Weights of a small image classifier: 16700 steps.
Rows from block 3 of a small image classifier, named by matrix and row number. Rows with one number within an expert belong to one neuron, the router's apart. Each number is 500 + 25 x the weight over its row's rms, rounded and kept within 0 to 999. All counts start at 0. Numbers have three digits each.
After each expert's rows are labels from the 100 images, of 14848, where the router gives the expert most weight on average: "top examples" is what is common among them. Only what is clearly more common there than usual is listed. The data: rendered made-up planets.
# router: slot weights (model.blocks.3.mlp.router.weight, 16x192, trained with AdamW), inputs 64-127
# up: expert up (model.blocks.3.mlp.up, 16x96x192), inputs 64-127
# down: expert down (model.blocks.3.mlp.down, 16x192x96, transposed), outputs 64-127

# expert 3
router.3:521518549469520519491507496531505484449486495493516506537458522483496490467490525473528522528486519487508522522475484474513483523566522470493505499482540499475487527534488492465468518536520504
up.0:548470471501515494499455541510491477485494461495513519550517510501531532486486503494517471472472483533527557496523499543565458482524477467481480469539515508507431476482505526502528509516492477
down.0:501535503470491524484529488526481494479521531509451519513449513509506481497521491516510512513524505499481507481520484499532498523521521473522494492465452495507507514492532458545520500471539467
up.1:495510509486484483516511524490500516461489528446502504539473521520526460467511518497505495538536461499516481456455498483540476514512488489519522468461485484418448511490490497495521498549423523
down.1:504510485470521497510498508486476517520523510497467529478540472525506521493520481514492501472454486487487490492532488526480479472489486543516481480518499560556483484485530493505498487471523471
up.2:531506541493472483494497458508495522538487476533494505522493477492487485473491439458515504478496553468500502464487523494489525548503503475520492498510473524440452505493525501470526435448496442
down.2:532490461539475501463484509479496524486515530516459488484486501550482446523536529504484511537438487462496487491515513518498493491471489498516553506470513519576513478511494492522537498443497507
up.3:514505484484496564473514533524528474471505526485518537490484494515491480462470511511480494513522529553505477573462465487536523521481500496512493518469537471503540472452461491500441520504483493
down.3:481528458492525497514527505488479517502500466479486526508545550542496501530495510525491477488504469509537494495525535474479471473496496506453486493571461539506532509504500517526488486481446537
up.4:484500492444489493512502502482488510516516525470545519506503488519434533448476549514537490500491514494464531482486506501514487540531449506499509495506478492480498514504487502466487467533462514
down.4:490452496511511427490479497530503453477486484507482492488507471512557496537479474463522555509489503493485489532541508530495512527504552504498536489503505509502481475517540475509478505545473484
top examples: lava world; full

# expert 4
router.4:543490539541504513504466493545551436537498489513502524534491516487526541498476472464481547530511471470502500510446493480505563494510530496461485490455483527513484493530525514491507520467510463
up.0:526468529525571494480526482447485531477505504476517515520495507464489496477493543513484519468487526484523499523497463538516529476515474499489503501501538507506478471477493478525503500564469482
down.0:507489508458468456487485519507481504483490466485488483484503505465476490487499496491518460538508521513512482469417491495508474502473526495459489507483487528486502509500510537486482504468464497
up.1:509499541533536465483512488497515508495501526516515541511458508470495498460451454538473470527491485512527489519517480465495508505491532509508504525532494507487504474510522447551538518482554517
down.1:512551462465469532533591474469476480491489470460470476491529523487530526498511526501488491520480564547523531499469492504519480476530506493481512464530480459529487525472484492472507545547489501
up.2:501544540504474480482456490486538513506495444473467451490508489510509495465497501473509506510554467507491472488516508492488532525498473458535538519474527520517464533508526515507497552540513515
down.2:457493505462497533523497502472460492529522512492494438535555502493490505492502524484514498501562502477531505501521508491490486492465504508510539473469514500480493532519437480505546489512537494
up.3:509468534528494475514512477512472482515518504484465505472549508467525500498507452470514469493518532491497473498502487509560506517488470476490551467499476509557478538532474501514477544533518517
down.3:483471555517530455525486477513497551473515539514526501506531487489498501474510471480468536485513502528494504447495520485541493528447457484511484450501498504529479472519503510497469507461483550
up.4:486503493509520493505532468477478452509486514479544484545482496505506515476505529537526496501504492510497482484519508454490499519512464489491461467519516523501526445496479495466503444488526566
down.4:521490525492478470460502502524491529540514544485476469525516542479463548483514505546512444492454548473494491486503526507493520522513525474502495470539455457518482497498512473513503462518465494
top examples: glowing rim; cracked ice world

# expert 6
router.6:506480511472484533473535501511473521494462456509470545518544511517468496537487468459493527480496501492526538504478533506486563510477471479500528515546480545513496521464525539515481527549451466
up.0:501519510516476540560470488503512522530540497501506440553486521492460481467496553520509515465492532498548503492502507505486507469531487483496510465527488511506516489499512451497480477503531490
down.0:513480513500520465457492490543492485471470496513534498474548479511528464498519465493452491461524467517479483498533469495513498474475484513479507503456552487505483508500484529480534512494469537
up.1:502530502482492507567518482531491474489495486463514533490484490470544508488473506547503496481551508532481477524486500487499515516495487459460449500474491493534572537513518469474521521527500502
down.1:464507459462493465530472434517503481487454547539482502502490490582478523514502541500491513513507484514491536485489480559504462513505549536526543505503516504487487497488476445469491514483500508
up.2:505498510527522544535454473495524450511524467534544522477485499498480491504541506488445525503456514477514483483493479535481434493513524486498486503473528497489477511482474481563513515486452528
down.2:528475511501535503462581484528470527515541505486501465534508523523494507503487495481503553526500462537446541489540547459525489520519461549544458486505500495500533482501474531502490528483511498
up.3:489479552493515511492506467489473509506485486498490449516514517460470515488474476467485490468489513458473470487504494518539473493488460496480550476534525478477517512467475523538449448464509476
down.3:451517478501525534472488494493530444517522519489531531544509508544513486493557537491484517501505506510538510473506490469489512505489482482490499502485462514486491522501526494454536515502476514
up.4:481498535529505483453495473518543507473543534504505532514513437493509483521463493500524506499460512464489472485482514525501491531529487500502523441468477483485532562478476512484525498499569507
down.4:482450463505507446521454490494472505519525497483488493493521514524470497487532528523470508474503510527444461517556483535508454456453526501485491548549527550515518504519519472474462475473481454
top examples: crescent; cloud-covered world

# expert 10
router.10:534458484496489541473467557534490535514497456502530501512529506546481485523507521495506542489454522506501514513496527528461498512523519495494494513555517478535475523456522505445500496530486444
up.0:500507472531542457526476450482519553521496520542540490477495516566529518515480471527481503473505463440473499469530489509477508488509510519497512474491507492481499473511505531527515479531499467
down.0:469479543464484555488537533493468500502495496463502558507481480483485485442521532481473472520511515518489480490500504486523488525484459501498510534482493482529489552519484458494474511498485546
up.1:479487514488464507504461492496465479507475549480524518470479525466533481500476490514505540522520562484464513505492504475512531513496497515548557500516465537478549496466496526518487513496455547
down.1:492508521519494487498549504516520519508541445526505498503483491473473486466536509523489450496492464514518477480500497526452486482493507482480500508484527478521458491529525476498518487512558475
up.2:482489556495508507440510517514500525503493513517478508494486483531561490493475518538493503464509499485484514437457494549483514504508492508488484512472477540476542465553511497532461487464514494
down.2:480508521498504484554518543471472548497502490509511515506514485511497518482503464472549488508524512508530468537508494482504483499496494478468511490464543514488462514482497499502443479517466504
up.3:476454532521504523497476546491500515494530479496489485541485501518550520485482482482486504511538495491491480473528455476507488454496444492471459531458480507514500458498478482493558500513492473
down.3:542518530464488507455511497508481536502471514498492527450520464480452500479495473498479492469494503494509530504506501498508493517532551538492519475489515516476499555511517507497427520516489519
up.4:484497448465543500484520493498462505472491529472460523520538484508457497497511527511490520484521525481553500494491493478561496514496527466512514540485492503484522533533504526513543588517545539
down.4:492503493476528491444504477491504499496512473515517534474462495476477494464525500529518475541544505514507534467488472482549488478458521496550498506482486506511483543481501484507426522517507503
top examples: full; cloud-covered world

# expert 1
router.1:496486521488555505447471485494480481485507483498491517532540473520461534461530490470474548492460533510493467494467493538478475467474491477522544486511526514501518517496511514478502453475518482
up.0:508532532533518484580492460489462528522482494482504512491488538514519492488501517502509527505450507481493484528514470508512484464502488516480468499512513509519506477520512464480487438497554528
down.0:493534507509471508517516544488544514522490506496525504513455516519495508524449477484516468508499486509494547488450522500511522518466520502511499513469478472481477492524479500510505547510495464
up.1:537469486517505518468479527500471485491487459507535512494508499530508498477531502492499508457499525456487485501534508533508512488463497494501470544539494490495539514466492498476533495493501484
down.1:534482515483536457484556460473493569479480476466464477522498541489468538489507526493514477485467489545512483511451525479534501489512492491465506469486483494487475471501468519531467527521494489
up.2:539538475495482523497492460498525499483510485542485496419528496485527501520491526487463575462490522499510481503481519500509536507527453498494451518497531510528467527516471475515465473528530503
down.2:499505513491494516524491511529484526522469557492491509544487508505484470483495484486563464488493536505498546495495468530461516506515532456527500503534469487524473494485489464482527448491501529
up.3:520513531497526454515487499526502514493501466464482521513496523453477556506486511553468448535493492492474484507498531528486462480506549522516507467488512487496461457494524488511499464492502466
down.3:489483498445510544450508480476548453494505529498501502492524521505480492511541491473546472488513500501493537531475481502477493547512477514508493515483509497511487506478541464535492457514495470
up.4:499509511478515522504494468469517530476467496440481488493531514514494488471542488495516488496540487543515505523501493466497471491544493531486485481471501491491453489478537474465482469540523500
down.4:507548476529448467496459488481499472522450494521520505522490509496534501506432497495515496470480533482439451501469489510450482520532512488514447494499488522501480505519535527465514477503531520
top examples: crescent; cratered rock

# expert 0
router.0:523495495523527490472469509529539505498500466460487498488483503506474547508533500470491472487453501531497512527515519535487525476512509499550509508535537473480498489519491530500504495544476504
up.0:539499523496514469473522525517459510511480477524499489560528497537486504503534503470497454472457513488481516484488518537460513512442482546512538484485480523521502523518503497485566495511519476
down.0:517500476509452496439470511498526508471494507513496522478533508441493498512472495538494526522556491483489545503499479473462535525473473503494519517488498474471477518463473454495491506486467516
up.1:510481513442480457521513545521458494457456525508500527523463463516481468492544517524510518507528524535483510453470482512493462483497508507458527521509470536505498508515500502490494492464491490
down.1:520466473492511488497500518513470458527514535528481494531504495504471571484503531504516497499502508534498520501532544509480541509500501511501510515520470460476457551506488524481511516457474508
up.2:544528533486501484498472488479516506471512467509500544519494497490495476444488507522507502481535499513530519540487495482471512494523507533563493533500504503544529460466538542503466537524489479
down.2:510501508511542519525549492508501513522547526494512476487506478512518504497524503496503468504504514529452535462550529506502475464514501546483482484505472478484502523476475457480507462463517507
up.3:510555468494496501494463525487468465463454508499538517505521493479532508505532457507519500511527475491479454484477515490484493459552514493536483431521487483511477514505526502446478469478536494
down.3:496546525523551499530535504496490495490503468516474523506456508509518495469455526497474509533499465529468498507528536497505475527535481480535509478474481515532531484487474497519517500480512523
up.4:518507546485523487490502496526521471551495460502506510474493475512423504480487465501458527502480491490476513482510541522469512505497482460499511526488523539528543536517497532499550512512514460
down.4:557484502506528506483502542502502468505545501542495467529514500498524474533474513505529454484504469489512480525518469485492482524492498492510475494504448505483490519474567459508490522496465496
top examples: glowing rim; full; cracked ice world

# expert 7
router.7:528499488450494524475483480545517521524468496478458488530535520492482490493479489527499533477490508526549499507466483552540547476512494468512534532533487473497505510473500517480493541499539490
up.0:483473505519453488504475514505506485477557478511525490507469483483506472462501499506455516511482519488467514514501495486476498501487531481461478476480512469535532486481512509464483495474498494
down.0:510467517514502514509478483511493532516503525492520526521524477483535504481504494453489529505483512487465522474563518491509522497493502487442517473511450433485529502469488494503518470512497491
up.1:488481522511492477465506480465460527507497475516534524515510530489519451527509511529487526493512525495523529540534491500508484540506467528511482479516452479520547497526531496547504498527524469
down.1:491517495493525494589468495502487490479541502474515504476539484480483500479482492477484465521496483489506487478442514529485534454474501511481530512513572522502481501469483526464483470484544504
up.2:447502523510493499509519470483484526522505541470503508509489489542507484527468480496471487489563486501478479514477537528522516499500532532513476520521498490539537485509483453513458522491501498
down.2:474542508476500480525504507473525470501534511489493514506498505461550511482514442525521505491541518496488489511506471486504492531483464483509416527520507512541524526471503433503555483509489529
up.3:526582510496508481480491545490507431482506512515514464502512521502513537514501512477483526564532480492529502513474475501498502505490497513495506514558469531518471540520486520484500523509482526
down.3:510473466550522531532515508510489533517534520503510492525528529505532516502496492491495490469449532545479523501490552505499497489495537512523481493506493518509513492502532497502513470517451475
up.4:516493470466500540497494532506523536502477515498480517486494523512492511509520497477508497520508507496512499501472500533507540501531520466488521503470500518504472509480513452512463530518499535
down.4:555491502576473434523477467469467494518473503496532498501520493495502484513493481476505510458449526494454506545557519542514450509484500497523482533536510526530481497514516509522539484479545473
top examples: rings; banded gas giant

# expert 5
router.5:469528497501545498504504490518543458507453512471523522491494513497488483516475507457490520546490528470521524511460521479528497474547503484534506475482481504483480467485551496466530513487544529
up.0:502499493544500519517490515497457477461505490489434497490542485515500486486500478533474480490506535557493483515489491506527507544534484528524488510457523479526486486524522506499515499543488519
down.0:485518502444484523509535539475492498545492488481537490499533462475482548524476484487485517503530474473510488482529492509479498513523509463535502505491515504485533502499533520520476523479474508
up.1:494536505521499547518527484501505507507486489525499527454485499463542491458528497517468516490489498527523478527502477460518540496536517503454484531443486505472461476514481474528573452511498472
down.1:489547504530515485512531483501479494517492493476482514484485530560513458536495476469513506487553529503505485482502493551507504552506501479490462507537485463529485500502536506500532542545465519
up.2:510504484472476515501553499497517511476473481472497516462498531467524476493494513489522518474527444528539514512497466549509533524518530486482474482444546494506508483474500448506501531477484524
down.2:456519499496470511536508522463532525496509489495509462496507487533466494495520526505520513478514536473497463443534489478485493507536492555485533522506531502552469528540512458499483506504534530
up.3:538428496452530511532524507501470571491491476508487493530517472528533479538493497532501499492523507462484521459470506497485522485495525471490535506528487490484525444493465503483479478498500442
down.3:491477485537456533479463514524524496506519497536478536516502487480472503532513509485507461519507478492479499529511530488507473512472503531512538481506508476477487504526554495517510513489516517
up.4:493514546492528516514488507487481503491505478531519514572488523508474520513511511479494480511488533478476488544530535525477508531487489514565500516491479509496480534502547557482489490528488514
down.4:511476504483490511528502494494514482511526489528515494481485511505468505535469508501475519484546490427490492512535486515454502524493528544478517522482509518544471527501505532531461521506489512
top examples: lava world; crescent

# expert 14
router.14:504470552494550520478505499509489498510484470459491499503486532481482508457552499525474501492502523527524485526462511507494511500471518495494475532530510490509458444512512510503481533464544481
up.0:553451519500514498460491475508462507529497486515448488487503517513529476488501468493536509490513524470521498491518466474460532502473548521500530503527502512485459535524527493476504449558495441
down.0:481483512539502523504524474470524545490504494545519514534493490554536489536482471492491466535544527474482469484477512489512501506511535494487492505522512474459518514511504513473504492522472561
up.1:523530500440496519482550469513508490473489500508491514442495538455504499480481484510502507490546482509544527500479511525526515494476520487477474528512464476479514523498479504516482456549496486
down.1:523519481506496502471502531490502491495515482489490475539498511484475474519513503520483476457483521496497485509485460469463534476495488516520494490467503517543475527463562514484536535498466496
up.2:472488495481493500551468495517524508523480513512532494473454506485528518523487504551491467521513514520440529484459497503522451526470502517468499493479520479510516505516477486471531430503507440
down.2:516469480503486483495482524508502544446502539523488496476497463498488524491510517495516509488449514488478557469484540517519483417510520485494565479463522457500524534498435532519519502513525454
up.3:538469452490543529518502494517491537497535502462502477475495500471468523497528484515512488481527520533519481501493505538486518492495527508476477546497506490520493485466467470486485551502526514
down.3:489528526460509541530536487486486552480514451515440510525515483485489511491511460498506494480509489510491545493543431512510514519527476490531548480479504519504486573478529479484503477516521507
up.4:517432514508509529455526543515495477453484534490506482483464483519566502489495500478487495490522513477465545531487485512474530485508469488481517510480490501490489476536511517530474550510513509
down.4:512506441497521477525489492523501496498470527498478495505520486501501470512474540533481501500508502525491503503511493488474515537542534475496475480470492463500484533439528480504503493454561490
top examples: ocean world; crescent

# expert 11
router.11:495524500497524511508499505467464502494529483475479490483518512508508514499542507496475483507484538501514509468474513453498497473532502475508508487540509490512440471506515488495489488501551529
up.0:529472496502511464471494538544496446521492533525477537489499496465508512531509485479527483486510500516516522515507496563469479537523475494488503523540486531533521517499473538479500529546418509
down.0:490501480501484483559480516544488506525514482491494491482489459511486512482479514491532509524466521506458512515493539493513467511501480523480492473502505479552515546504476530504535453460555538
up.1:508494481482519476503515472507494449493536515486551465475526526504489496482515540497482515487471545491468508507479461519480539493528504518536489504524505473483542460480508486435499439496572476
down.1:430525461512459482545470515536471554487506491507481532493497505495509474514498473519532498486504478529516496502507511503513510542498465526520491575504511551446509510467491493490537515453514505
up.2:523513479505519483512439530512500516502471508495518493531496524514481461507509488575491468512487512517442456489498502486467513514477509542491519473483497531487510446516540528515490482539499497
down.2:487544500503480515480529490479526508492511503514529493538517538490534487517518460443486525451474499512536482506490440523529580514506492456538512478534510475528499511549510486529477501488496452
up.3:499487542515479493475486514524475520510485522494505477525476521455506506506459486488498481485520490531478514506487515519516491545459497513488506480502490512512473453501480474499510533503502517
down.3:502521486453516518457543449479506497531490502514501516510512504506475525510518500508482473465450482456497539493498538457476540503513516498491511495495484469547515514526523491477482497471526534
up.4:489532466519480484480535483515501533471513526480479483504504510501501493527525516490503500502518524521516505500541560497439526478533508492518529528541484465470512522507498480494502499483492536
down.4:513479493485529496527460512510462522526522508527502517513547448474523529494463512469510513522515489488469489507502455504522515487484536531505536510508473498489494545494466453516468527486508450
top examples: banded gas giant; lava world

# expert 12
router.12:543514472512500471489507511525492479483510475445463487514494507513524504501520504530482528475478473521529486489446497459534525515531491498508524543492535472500515510532492510473507538522497481
up.0:524515457534508489493501498472518527455477494467449464481552486557501514493471537537492514499538465533482490503476464508528524541504485550516486493476483504492523471461558505473506506522507540
down.0:551478524491448475490487495479478498488485501502479487499516504540490507546527482488500520510466530468507512516444527527495490506557506515468535478514508494524497488537518494486471492489501491
up.1:521533464511476488509522529493507510508504480482544499550529484493489490501521551508469516496551509490550526482499553516495502532459478462513474530522513504489501485489511480508529483440538467
down.1:499506459492537491473469475513527534521520509491529508478511500531492495501511518524483487523481526498505517507559493503529470487508514495508515479481504463495473465509517532534486464538503508
up.2:473500497524486532488554519485518533501517486491493469479493450480546499507467474492481506494470484501472500482477492485489515504515480468470477474537526510463506530493477521488534483515562513
down.2:512503508520487469466504443496515494456536468466478517472510498471446513491532535512480532509500513518461523507494509490532515452490473503504487542480503473527464516491460491482500556490428488
up.3:494564463501542481518494482519492493499500524513539522473517522536516491493440504489535477443449473467492506480534480517453521517520482498465531441493473504494514485509515506452493485494498499
down.3:484504534453502509519490470477509519513489483503525452505512507538482510517508482515498509523492506478498471506480486509474511501525494523490487498493524503491468519485501494495520501493501487
up.4:508483508469544520504540515499482491500479495484464499480505510517493439448531532456517480495505539494530481508507495539479485485495503482455508466520500498516527481510538506499505429442534534
down.4:505491520502490496518504504501515471534468525496552502485466533523466469531449511478512474520536509465511485524506520535457506503514485466472516520489520498460507526496486496484502473487488509
top examples: glowing rim; cracked ice world; crescent

# expert 15
router.15:466527552513510545486519479495487477529529491522464547504483495509464473519454439444474485490499497476499507556461528515522523451524517492517479512543512529549505466508520502528517498500515474
up.0:527536524518473526511510505517468517521489476515481510485556451509482527496526489508517468501521476516405458511524539460518532532502521545492504481494512464508525523524497494490521481520539466
down.0:501517477523503498493496496467498455510501541526557470536499550471521480488443507510511494490521528505503500502495504495527502514497497493472504514519488505503491483502462480509483460477498518
up.1:527489480518514503501485533547496456472501460543507470464505520482487470513486480509516498517451537484547506519534525503486513517522480483480502522545470505489527504456513499454526482504518519
down.1:511502515516470488478473542535511491501507510532504506514484538529488517453524530516491480492464470498463507508507479448516566474525505487455545465477473529508466527555490547496484470505488480
up.2:522488460528508512500513563472531498490510504505496452501494503514489480519495533518504505509538497505491476486508524507496443503499554498518476486505506472525524530547498496594504526483445469
down.2:509492526516482493481519526523514489491516452524468548482440505508485523447501482503526539491497502474503555515503462533483558473481504474492566469520501484479489504500500522459454495495537518
up.3:512543507493495491562461505485498516488507467544486529540546474535487499446483481565487497489492455524510514516523545522473482494460512482484476531509492530472533493503528526485536475503510461
down.3:520487445487450490453492515512508512530512504461489485529484501493514443555477511516539492488502515490480514516485466503530502522525501610508534508510493506510511494474506464486469503569521492
up.4:468500503524527506514503447499483551530480493504483474459511501491510481524546471452511482485545486505502456466522511532516510502498489511513481462478485501519486498510514482486500507477540509
down.4:466535518457547488540555501450498474496506500478523522506499474504516475533510518494489479517522497536463468496521481515482511579526520471529496514482497523500505517497526491492516506547492526
top examples: desert world; full

# expert 2
router.2:525512522481517454527517466501487463527506475511513514453519472492539533527520478471496500483440502482505500511537458508477484495509516486488482528536536505493470496501514515502524469505521495
up.0:473528459501526479495478468482492521505501511525494514468485484532480493518486529555499510511517465469475511475505513544492480471492502523516444472517458529500474459486505520496482502477465521
down.0:484531552557441480444519512531508494470482499493475459532471514518485486497544504469488516524483526504501490513524538487533469507516502486510547526442519511484472526522515501499520509493528494
up.1:490557466497548507511468502523534487476508477543521496428497490552527517509512454527527523488545526512498464506496449510466488472527497479519482512502471483489496453489497516505535515450497478
down.1:505536496483471504491486477527501527501515538481517514499479466523479507494467513481511512527479516446508489504498534581497457510495484497561522493513487521500517502482517518569484505491524476
up.2:530455516528495473506539477500478458511506484533531497517475509513517471498488501481493468488488484467460494493527492492492503514465477533537499492459505516532511506502513514496496481540481487
down.2:508493500486464508499458505484558538535546545446540524556549544506479489461508434496501454478559516485485528468479497493496545500471485492487515517500478472537495483508514499510508466505508508
up.3:475562524458500519507485512482520528513487401509497513482497456511549497514476513483487515479482472497524513493540463510480507521532520496517519520480503526523485486522491497567561454488519513
down.3:521492497482496532509512488473464489490534564522513522434472531473506504492483547478519512555503491499502461523481502496545499493500485487508514506458478479492532517483508499491496519518492511
up.4:509502523467441503489480519507516485487502457472520504515492481485476517509516464475499462485479483528482492512509533494484518531496516474510443499509473466558504516509531488524544535539501492
down.4:507483461465436473501529487535490503488519467503511455503487516527503485488465565513500501511485498509479488502519502509501501520508511515550506507485451525472510451500502521488505444492521477
top examples: full; lava world

# expert 9
router.9:541486531507504547509523518499473487498464470483519525546509511472552526501462497487442511511474491462537532537469515512512509495515524486474488539522459516520463508537548450446508489491506464
up.0:495506499530517492505507468480506506510462472467522466538492483504477501503513472516510521463483463486508497517505506529516499504515463474518529511532483475447522464458475471510533492489468438
down.0:558499502521482483561535507524484498493492489476492542518507448524490516502475518485501461524511501457505521526533522474528513483474567503465496502517502506532536505516495525524487526487525505
up.1:501469464465494521514523523506511537487465473528501510517525517476566477509479508541495486463490491501517500481518503505497496525474504510483476502485531486457488523485490472491476498553482475
down.1:504506492499490517512475485475467492492545528499480498514516478554458523505452455488462491476478491521460534511477497510454497473496491500474539524535503475523521513514512504507469504508488496
up.2:483459500522554500483493474488536497511532483523483468514487511484470500529526524478517461489468467522499539475496511493509580498425474530512456508534527470478472460485524522519477469503438521
down.2:485498512474480477461515513495451509524523484506499515502507473446489486497518503539496491484511482511457450501509481453482459560550496475521528504531464473520521504505483451497510518499424495
up.3:530505500459487528487500515519487488518517536514496504485501489494549515520487524533519528506460486483543504508465497465530470547510475469529457512484492468497457493509419481551535484427518481
down.3:544548498541481504510469511506514471477475528545525518523480487537532527455468481562480483490494493483516540491508528544446576482518525526509481477473513504477490507510558485488483468494485477
up.4:501458524539468444515486576541485492495492476506461467500503531485499515540471486449477484508448513544474482531511507519502503495507527508489525527490504507502494515548510537523563524548452466
down.4:529484486509524489530492441489530547492468502502526500497473456506514499518540469494500550497502522525501490532487494505486475508488516483505523488491515476514492531482448515529440538511525488
top examples: desert world; full

# expert 13
router.13:564514490505486493480492528534491500471507470523460504536535490507514489502526544490437482492486524543522518493519489473495491489469491546490531504490499482471544514527501524480540473524486480
up.0:499495508536527518507513484504485526489528483509530519497511463492517474499521514520510502472482538484538527521468498505471523484510515466461516491557491478510464526544475507489509500533500522
down.0:489546558511510512504496511554465502516543498486536524494486487477483516476497536515542510515490526472482506491519541469506506492466531486523495483491468494482453455502502478508519466521494515
up.1:478555502534489512528526501499477479522500479470535492498500486527444461512533490518479511508504506506516436497494464496479481509501491482496508533476522513468514519556472530503502492533490492
down.1:549554489479506500454485452498518507526490491530459476493499559543520507495523509492516506502526515484501505554501485495525488455549509478479460487481503504524511466496505529500515479468495518
up.2:510487473547521527525476517468511549489544506472510473527494492500454476470517531498487490506487532473474506501511522464540478476548533520533520465492521516501510528527524519543473489489500501
down.2:560474445486514482529495504503506475477494528535499497543493459521530516509522467515471522495550494478533538539471445532465498502484501439479530557510492487514526494499523452490527529493516496
up.3:463465465491474532486481496507485591517475547520488503515514508500518478494497493509520481491504548512518489528545495478571479505503459495514511516505467492485541472488521462514483457512527503
down.3:491491454525527487482494527518506495483523493536518498465476436520512488506495480541490515514500485463491508490500522521474476530558481485477516453459527503511533490510570513494497495443501428
up.4:497517456493494515470477496474521532462508519514466484496461504504498492527516504504504453499507474503494478474520497521512495533495514476505477541487468551495498487510515479510499535490513487
down.4:474510508512489494475498509506484490516483517511510490535531482544506513529498500498467518526531526549543497504497480438483463508483467494505507476484519462510482506489567498516474474503511511
top examples: glowing rim; cratered rock